config = dict(
    arch='mlp_mixer',
    model='multi-label image tagger',
    dataset='drawn human figures in many poses',
    train_examples=195000,
    image_size=24,
    crop_scale_min=1,
    horizontal_flip=True,
    norm='rmsnorm',
    norm_position='pre',
    activation='silu',
    mlp_ratio=2,
    parallel_block=False,
    inner_norm=False,
    drop_path=0.05,
    patch_size=[4, 4],
    conv_stem=False,
    layers=14,
    width=256,
    num_labels=42,
    mixing='mixup',
    init='torch_default',
    residual_init='zero_last',
    optimizer='muon',
    muon_scale='match_rms_adamw',
    lr=0.0045,
    momentum=0.95,
    nesterov=True,
    orthogonalizer='polar_express',
    adamw_lr_other_params=0.0013,
    grad_clip=5.0,
    steps=22500,
    batch_size=512,
    epochs=59.1,
    lr_schedule='cosine',
    final_lr_fraction=0.01,
    warmup_steps=670,
    weight_decay=0.01,
    adamw_weight_decay_other_params=0.01,
)
Rows from block 2 of a small multi-label image tagger, named by matrix and row number. Rows with one number belong to one neuron. Each number is 128 + 24 x the weight over its row's rms, rounded and kept within 0 to 255. All counts start at 0. Numbers have three digits each. After the name is the row's rms in percent of the matrix's.
After each neuron's rows are labels from the 100 images, of 14848, where the neuron reaches its highest value: "patch colour" is the nearest of a few named colours to the mean colour under the peak. Only what is clearly more common there than usual is listed. The data: drawn human figures in many poses. In brackets: how many of the 100, against the usual share in percent.
# fc1: MLP up (model.blocks.2.mlp.fc1.weight, 512x256), inputs 172-255
# fc2: MLP down (model.blocks.2.mlp.fc2.weight, 256x512, transposed), outputs 172-255

fc1.20 096:082147124169171141172112089097137117175125147112120116164116092116140145109084137164118145111089116118148131119129108109136151136150176128153152104114122121153120173152132091133151091149119160151131133123116112148081110091141117153185148132124153134140
fc2.20 093:135093120104113120104131115130135169145117127126102111164098105127098125092095119151157141167149066162125163170108123089131145154134073122138116155099156138132089138136139105147154117157130089134137119137124130103111132181140118096123112116141142095099
patch colour: green (31 vs 3.8)

fc1.32 097:139161166125141127121100115166163089143119136127147154103141107099155143106124118144176121113143076181133153100120133125105110133156119153106148135120097130111118197128117146103144129135148157112125136107142144107127147122123118169105130136142175156147
fc2.32 104:142129117084097078138060137171102142110105149121116136086125077119137130116177113127106144155160149139095133139157124131130117111138127130144094107185162126119119102149122146108151135140098114135139123151128134086156135144154106119134126133120161130122
patch colour: green (70 vs 3.8)

fc1.62 098:093088098096155164127119179089125133117126104099129126154110126148146156098116125182139145148144110141111136134096096096139110158140106171144144134125105107136087130165138130131106114100089072117140162127097129149137153147084141121150130132096152108133
fc2.62 104:133127113157125188106136111123102133204148148102186091105073144112097122088108116148134116127129128138110122133134103119156157091160122113103161113165122132142117131167122118126176124118131101122153104137146118142157127138125162118134139135164169103116
patch colour: green (42 vs 3.8)

fc1.241 106:154088122102106061143124180122108134077136121164159159129100160134146112151140111124105120166130128140126148159144099130137112161137138143113129128129138125122145132106103096029162151124144099130121146107147175113117117098090122124109144140152121136119
fc2.241 100:114158133121141168102121090081125098159141099096116101170166162165132149163102089082173165117127099119104106122148126151131143082107142142142105153135062121158120134108166172154113127115099149102151088150131120131145109127152111128132169157126130123148
patch colour: pink (56 vs 11.5)

fc1.97 102:141119084186093144146146109172121134124136163112126151127120179140147126129142128149146138123120180115123159121110135119164104115132149123118147164105152136141115137115140196152128099096125117098133124134177097140118137137147081094105136101152155126087
fc2.97 106:138130109109107140160093099149103098090089142156165156144125126125103100113135121161099100138164119087106150101123116077115150116089108127108097119168121134159129112114084138100107134104159142128145160131133129115113117099104157121155090144117126160126
patch colour: green (30 vs 3.8)

fc1.100 095:121130117123116179108166119116085119135149122124115108177144121097111157164080127124125131128165095122137086103147130160108150076145122139166140103140118176140168140150136135093107163145103135121167134124097139124123159109114089132123105144135100164158
fc2.100 096:097150123156123126150106116080158200106093133107126119160132150185142162149100124148132139120105119115107159118136147130143130150150140075163128128141117132081138145142164079125123143118116166135152098121142134107128089109106112146156113109171147057158
patch colour: black (47 vs 8.8)

fc1.28 091:130174143166133168111133117152121127152171118123099137110100139146130114135124164146158135120092153124116081112096123127107123133120149083120105139140110122149083124119100078125164137110174117070144140126144125148138144100135120077148136147112132142146
fc2.28 095:107155133098122139120082131124135114140132145140145119159149152144132137173155107144125110092128167131175134159107144139152145132126116124085126152177133122107136159161120165134137131128102104145171102094128100162155089175134110140131117119138155170084
patch colour: purple (40 vs 2.8)

fc1.366 101:139115088118115112155107122135103151138098177139153090155144124107106116156155087109153159128109109112137124072115126122118150119104133156128102080126105139101097145129104104151148092155105107139124132127096154140119164125116116114133154130170142148166
fc2.366 112:093095147093101130104086088131119123099081137117122160130062139127134121127117158144110154146095099093102104146086126120124100121116127119164126163141105137140151118128128172104065138129104169121097158195115180176152131154134137119127103136124063134112
patch colour: purple (32 vs 2.8)

fc1.16 093:126160147143133181148074122105151131144138117087147129119105151131150097111130176094112106150112135129148155109113137177123114185143131141094106110118097129075137105130133121104133117111142097093091148117137168075120156142151117113175105112105121128145
fc2.16 101:122142117093140113081108141150157140111093137132153154174106086146090099089103073126136125115138127143128179133145114108137120086116129131096135129160171151163124168148151115113107108127119150116116096124146131126104111107126148127119126136147087161100
patch colour: blue (26 vs 0.6)

fc1.248 095:117162132128140071098126145119154162143131116131130145103096100170128121142131142171157134118124123109141130113149119168106108135136144095112134139090124138138177133131101142140130098100118139125158117142121155128120104162151139158085121125132133160099
fc2.248 102:105137163155144156152175114087077078117133149132125113134132121075115123150131131124104110136110129121121131132142139090148141143097107162125124116112101124113130147137122091113102149147084118081136089081125097106144120129144133134159147137089115101145
patch colour: pink (28 vs 11.5)

fc1.400 108:162106109085135127076114095125182126137146138147128047108142172131119116143116160106126130139122131178093123124136148112170128120171094139125125152119149120110088208106105114094128107143101144140129187126108132117136135137113121144113103081132124112146
fc2.400 105:124148129077105105119143116160139182135164148116141121131148106112095102134121115122145140135102139164124092174136108113100174113119120167063191081160131107148128165117138176106106169125092140151114155151124177106145136110131090145094136122128090183070
patch colour: green (56 vs 3.8)

fc1.457 098:138089116141134127143108146167183111147143159170122141076115156156139109133162170143135164132147126134132114107124206128175140108140060167113135134146161129156142152132103093152152113096115134165074163120133092148148112110097109109113118154134111141109
fc2.457 094:157143135165149110121145129092149131115114109159135131078109145127159145125136118115104084123127165119117147163154136154144123173118100103123136132108129107116123146160158118130144097151124143099104062138156163121117129144155116127131154088148124122124
patch colour: pink (31 vs 11.5)

fc1.184 103:145099089086143122146123169134109132017104130116174137148116139126129140144104099108139134104152165113103140152163142107158163113050111112104122118148121128120151127152132109158129127114098111127111121103137109126138110129123085125106124119109132103102
fc2.184 099:092132183103135144120112125089117091158120140115097104129150157168110122103115119121136150103115091139128103113109145146113133150172159126142086152077126128115130090143130134091139108132154158131170129150155115142139095170169119115153139118134129135137
patch colour: white (29 vs 4.1)

fc1.497 102:148137138098140107142142192099113076075170123069118133119117145135143139136122134127149113111108158186171091119177089111156162142110147087126120140093172123140131158123122116076164114135098119157089164122113133158150112134146124151117109133078147136096
fc2.497 102:082154136083133183102093131091123107172090083124109137122112129113124138125134141137117153135154085111122130134153142144120111143158123130132115144155138120129115134108105116166115108098121157125118130129134124139144163095095118121141183133093140151135
patch colour: pink (48 vs 11.5); white (36 vs 4.1)

fc1.425 103:143100155152138081140092175137139097125116098138139148148101111129109162126085110120162101148117132096107162156183112123157151125131151111117100109119167106127144113173128125160151106129132111094141138130110118153136127119121128137082078133128104169104
fc2.425 095:143153121138106083146146099058110106124106107133150096156146105143120137161168147163155089118082109102152120111178141122131102145121118105112114160107134166143102154130145101102120137111091151141096137123117097119139133114095135094143130130123156128126
patch colour: pink (28 vs 11.5)

fc1.510 104:116113124124138126128136142103120137156135114095125162125136147151110119177102113107113102154133129139096140110120076140133148102126159130125113139169139123160162115137130105113149144136167103135120098094126103108165099088131164138147110149158145124080
fc2.510 094:090151144150160139112114139158114145090084080118096129136158105158158113098127138135145119107131086141141124122114106152121164150118112129154156129103093144149143122143118164154122124141146148101153135143138166088103142167130090103099146152113162154153
patch colour: grey (69 vs 38.9)

fc1.296 082:131164138110121121134150140100149119114152057092111142076130153148129149167142132107125140114154163121138141157164115153166100150116199140128157152102154118100157090119122134107141164131083137125114114164112094152077187120119123149096115073125151114099
fc2.296 093:121135196091109081112087096145091124092099131133118139127081105143117106128129128139155122123151128108103133112113126117144123073104075170156112145123117112127159147119176166130062110125136151144155144137127155142119077127119148163108121148111103159146
patch colour: black (26 vs 8.8)

fc1.358 099:126112098134141132135134103135084118114106172147095141134102149122097147122116150136123134153124123110128108106112111134152093148115139088110127109132109138129132123124131120114136153120147159110159108167118123119140119108092146109126198155184160190154
fc2.358 093:129119136118096143141148128135168136136165112153165106091097128117109119116196114118147079160168126157146111121136115125125127146141146158154112145084156096137095140121160102101134137128094095151115132086070131126106106113133108128137129132126125123110
patch colour: brown (70 vs 26.6)

fc1.197 092:158132119094130129154157153126107127148139137138140085152142142120120155116160132088141114137140118123109107114123131133142135134144124097106156140093161106093145109112059080159138158081126164148113112127141133142104138095129091127135105084156142126137
fc2.197 088:111134132111136122090107154153110158136139133131111155147136125111164147122119112186110130133141164119102127082127122127120100108166103116144147141139113144177141097133119135107115098150119131137141168131110121125119132117117168143149153097129119123080
patch colour: pink (34 vs 11.5)

fc1.391 106:134167139181126132127145127177135140155124142083138124127107126160161144135154123125127117105094146167191111119126132098153102117105105148108143149147096060163116117129137115140166116095142125111149123122119114100097122121138189112140064084122168101129
fc2.391 119:124123118151133112136125165162060134153141127098088125131165123139090143117149099151066117112119141125098149149110104116119109118152149137129080166110118113131108122145159092119134098128120082131149146114137130124113109134121119155183120119106168101119
patch colour: grey (74 vs 38.9)

fc1.340 092:161110121196127150120138161171087113155117118128104149122118137132167133124132128176114116123138112117104140122176116156143135124082124119136132133169094086138143112148164099134148085141119113133126146140152132118110090105116132105116106097159124134110
fc2.340 093:092158155155149064126169146105113114109068138146089175114142128117102142134126122118127139159121123165122106159167102140137099126156133111124126155100146180109083134141134165122098137126124196116116136121147124154138171102170074135132188128109188154147
patch colour: purple (38 vs 2.8)

fc1.41 102:116087125155130150123153106120136148149104160106091117130192129157135116113095110168128104095138077136153137092159135154127134162163082158108111161147117112118144138150140160119144147156171084105125099109131102139162074150141116092115100128133098078115
fc2.41 098:140144118146119144173072169146130115125127121134119173141133132117198101152098123108123138117073148116113086130147100171125110142145141096160105147133104123102154113073142124097134123087100135138118173129171108138068099163124081171121129136123120095121
patch colour: brown (57 vs 26.6)

fc1.368 097:134126158107156130130166168092118113120126156147154155113165132152092098151096127120170089104146132136178108136099119133166156140152123118105134150084151094115111080174120153124165101120161110161129154133118109097097126111112104149145145130097171121146
fc2.368 092:160174140157099125109115122105159111125103106132145143112128113136146144154162138158105137131090120075157092144122118137149106141097120133121121129131145107102124165102115110104101122125060122115140157111139106127125120121113124137155134134098138154097
patch colour: pink (35 vs 11.5)

fc1.130 096:085116117126092097145159129072121146142133103056133117125166113140109144144127128109130118109132128120137152153106135132126191144136127108149145106103163178120129110153114107149146123100117123136144108139084134146174135152119146118076100099148146151159
fc2.130 098:114158113156131094102066170129144106116110166189133120108093143160115097125168107131153137171133180119126137127131144116126121164119158123115111123134148114075159131148120164102118138120124134130100122097137144132103189151153123145157180117109139119109
patch colour: black (41 vs 8.8)

fc1.69 084:133081151144112144162135155152134115146130097129112140174103130153156140103126157133115134084114123130153111137131111154108108099160125106140124147133119127119102142123123135132187147144143151094138172159117122155082126119105136098104152065115145168115
fc2.69 096:173111133138128127146132112092120155097127109126095127082124122122116120070113109151116150133137142143113125115115117136152104147125160146107131131164081122091139085148136139081060132163104152168140154129137136121151080146128129146098100161114148145158
patch colour: purple (29 vs 2.8)

fc1.103 113:135103172119122140072097123124174073128132174097128114114158156140114163150139126132141123142129142131163118144142128160116145135155118135114146111105098143122079146136132098160133103172148116154158087151125122165135185112138119099171160215128126121118
fc2.103 109:171097114135153128125130144107140171116114117133143134161106140180122104067115111153116154178120174126128124143126109137113125102178155086151124145130087147126098123125147118153145112143128133121127154132175124111154091122142149081091098163114165146152
patch colour: green (82 vs 3.8)

fc1.131 090:143132139096179098114131139167157107148132158092105102165111091122103129130126159152098139180103123131134120111083157095150135124108128134116067149135115117108149155117109160120131123120103156135085134125127127148111161138135113103098097167111109130195
fc2.131 083:105122140150132104105098116109143107089144104139131149115131155088111156132154125132129131111148141096131124082170115130130141159162114173162144139140125165105139108160110148082108070146163143140140138131108122111119143122114129181180129127123158091130
patch colour: pink (33 vs 11.5)

fc1.207 086:115110115174162118135136129143187128129111116104122176114108119161136153103146165141124155084131158115145131131182144147115143124121099126085126123112160126127120113138087105116111184140113130129119116102096120139144144106093137137119045109109171155131
fc2.207 083:111180111153120096147123178100089110139104115168139110146157163149105097114143110109100140133129144100142110098189108120152144102132098086121052149151133119137161144125143115115129109094108102129119142148123132126104108093134121099103151130124152159147
patch colour: pink (32 vs 11.5)

fc1.419 105:137113152070154111118144125128197129139113137101128127160136096112113157153185107129111109130128134157108128176141126082152143137160077106100132154117141098120131112151122101135122110099146172118143160147107103144105147124126131103072130103139155086158
fc2.419 101:141174093145104157127148162139108135128169154160160142118141180177106155161165157116129123132105091132093105126119123134124116143123136118154107111119137096160144097112091106098133121120139080173116153120158149125148119175125092165146130165149097122167
patch colour: grey (66 vs 38.9)

fc1.343 092:112101125115156100152110169130128126116120127133154122138122107173095136126139155120104091148174138086128110133131074138093142105130142111117147115125162120143129124170120136084086138089096098135115124125150117111107102123110111127124137155138135143154
fc2.343 104:151117142127117151168129134110137144125145147117112127146119128112124115156122124111143142124071118138128162159114180100175102211106114118115117187071091151074165123094137128119149113108116136109141101120107161107129129153163106121139096092105120115102
patch colour: white (49 vs 4.1); pink (44 vs 11.5)

fc1.418 107:156145063122146107176156132142078102115078134132085128153085116158189135161137163111133177079153104124196124142131153118131129132109167120070108153152146090090107115103122125132139094148102116115117101129138178141143123150180127108126121135119139123131
fc2.418 110:120143105122120160065157210088143135118134146130113094119136098105131123117111132124128131115125086123114155125120141122133126071140100110137102146133157111135122099126157156147105121125134107166123133142117146120141125130110154097085123122120116135138
patch colour: pink (34 vs 11.5)

fc1.99 087:163149113128110092110132178144140138113134152146115113129145156114159155147160128116141137150127159114130136147189124096136084143104158149142181114106079115105116121179147188099140148130170120113140093174103113126103118104105097140071148146114127163108
fc2.99 086:136171170115137140101125131090124142136106096077139151190135119161133130124098147153127135103155094157129136160113104132167102095144119154108125119143184137101124145145105092107088127170120150112158142091145152116085133129099122098155104116169143116162
patch colour: pink (32 vs 11.5)

fc1.384 104:123159148136102159106136119107123098146140089139158134103141122138107134148128154145091101106094105095107121139132075163137127095100115189113175110158121127155080119158107164113138107120131135101102153129125176116124132165082170108096126138145162129126
fc2.384 104:140062141111119081144140137148126100146102181154123150107130095115104151112139056137124148120153097130119137127110179122118111126120158144138094145130114119148125076141096179131170148132146144111100120105122090129129151112106092128130122111124163105151
patch colour: grey (68 vs 38.9)

fc1.385 105:173084124146165116176139146123093113124121097176107143119132074129109099134114117150077136142121117128100124151151097125114071064071152127124123173151129079142154090126119148095134127129111148121078139125129119146134136131141094123112100109163153150139
fc2.385 104:148157136183128076124141112065087112134132152142161113130142145118125132146133100100140100128127098151121125153114149151134161130216114143115154119112133128142100135140134094120153115143068119169174121134175124135153147129147126103142129155127147124143
patch colour: purple (45 vs 2.8)

fc1.40 148:103165133118124107127138144111118109126125134129174132167123142107103149140082136164125100114126153115110142089202087119127148128131175094134119114094093170144108131132111125084084150165154129117125112149096134131119113133103109170093124106152126114090
fc2.40 160:104116142149152077180114097103159107109138116126114123109100118095111130109153123114107123134133116107143129143145157105136089167073101121118147104155134151133172182119145092079081146149131121116147181123116146111144152137132156169132127135142145133095
patch colour: pink (42 vs 11.5); white (34 vs 4.1)

fc1.390 102:150101143089148118172108118121124165064141134157151137144132142134099114110086096177102088123113155150129116153167120135113103115073126144131157130142119134139092135156162129106095125133038124133105101173137139124132130126102109116121128118093155161109
fc2.390 103:120168112101093134115146120086100091152121104107116122149104122124104126150155173091154122098132155143155145140130155130156178109167119100107129088130118097124131083124125122170169115124166141113133126082148071134111135147133139158130146129167099089164
patch colour: cyan (34 vs 2)

fc1.475 091:141140151138097197078158144143171135158123157104133134181102130109141120158161155158131137092150142164132111095082126144093145137136135130101080150104116135116103142133112099155112151114124119119145108130136111145092127096084188119142097127125089100110
fc2.475 098:146199153134136147147069187110115113130140125087119096126108102101143129129149134101149146148127151146116106129133175127153158134114116156114124094093113108108144099107106123134155074089157096129117112105135139151176111172166142133158144140127097130117
patch colour: brown (75 vs 26.6)

fc1.60 087:121140102113098154108110139109112124149116106085118152128095112120171154146110152116114144074126103124129157106056178161073122131104107099146115088124160136097146125149112109127150090105098107138094152139161104163153115123122094076096111127111116111134
fc2.60 094:115114122131121121121097133164084150117107127122137122122125145137182117131129051153109090190143123128111113137112148120110132191133125093141139171138155090164137088104068135101150126167125154094101122128130142118117129121095194159124124117144151113077
patch colour: brown (57 vs 26.6)

fc1.54 109:107102126120136140097118125116175151107146120161140105174140122171142109089154158126140161115124102161149132103100122098156108114132152136123123125111147110157145153117115106119172124101124162095173126121104103125105108126134126127136150081116120148149
fc2.54 115:154144136151134143115099122121100129171116123096161107088127124140099135081153113129134126144108114159118105142135110131122160134143117060111094122172136134103137109156076107172166166137108126150134101096120131098151103104131149087115146109118117137123
patch colour: blue (30 vs 0.6)

fc1.315 100:135116135176184121189103103176068180138131148107111137124113118094143112177127112148162108117112126107095149133150091095113148131131102147146147171164149087130098154117155105142120136145154139109159120139156112144130120101126114120126088171132154169144
fc2.315 106:121112135080139149116095112141131166153145152149120143082104139102140116166107138158151133096110120124114111140137166150146138141097159142137135130098143126123075143110106173117153121095134135154132109108153106175154106129148107135075138149100108127105
patch colour: purple (44 vs 2.8)

fc1.507 114:146131100118116146179130124119140139124130103118115102158091094096126134167179129096127109153146118129152117155089150148094135107140107125149127119124073104109108138153128128097135142067141143151106101088160186141117124104126136127150092160140106114130
fc2.507 106:131126143105082157098122128136131132152161118155085099131145099130112141087152154131163156154127175135151094139120112134119111098132088097094146107103114115133120118080094163149113110113180129138120167114121135153112142151138147126171123126107129195132
patch colour: grey (66 vs 38.9)

fc1.304 101:163102133108161068146083124127158085109144162130153148111118110143116112146095111098157159166134096135095147180098097114128133194113128140151137152143112148129123129121123106132089098131154136132126102183145157174134134124114149110115146136138119118124
fc2.304 113:102128100135148133127116133159127193108127120137114116121141136114116129131149126146145098141110113102122121122155067107102106109145153183165143088134124093174106098128144123112129116125139138153147136100113085112129080088132091136121169144111116079114
patch colour: green (41 vs 3.8)

fc1.362 096:164085108111109147134096130134156102154100120176159138140153103139144097072168121138085143114151135150160139113115124108120097148134089126129105135117105119143111120118107109120161132140109151114100142174131145174085152109154132140151124118108165127146
fc2.362 086:117105144126185153105146121106141158153158112095118180110167097164121161152132099162132119117157105133098097125108154132193115121149110131151158182133075159106157148120117116142101143162114122159153092084154131113155133142139082109117116121149145111127
patch colour: grey (66 vs 38.9)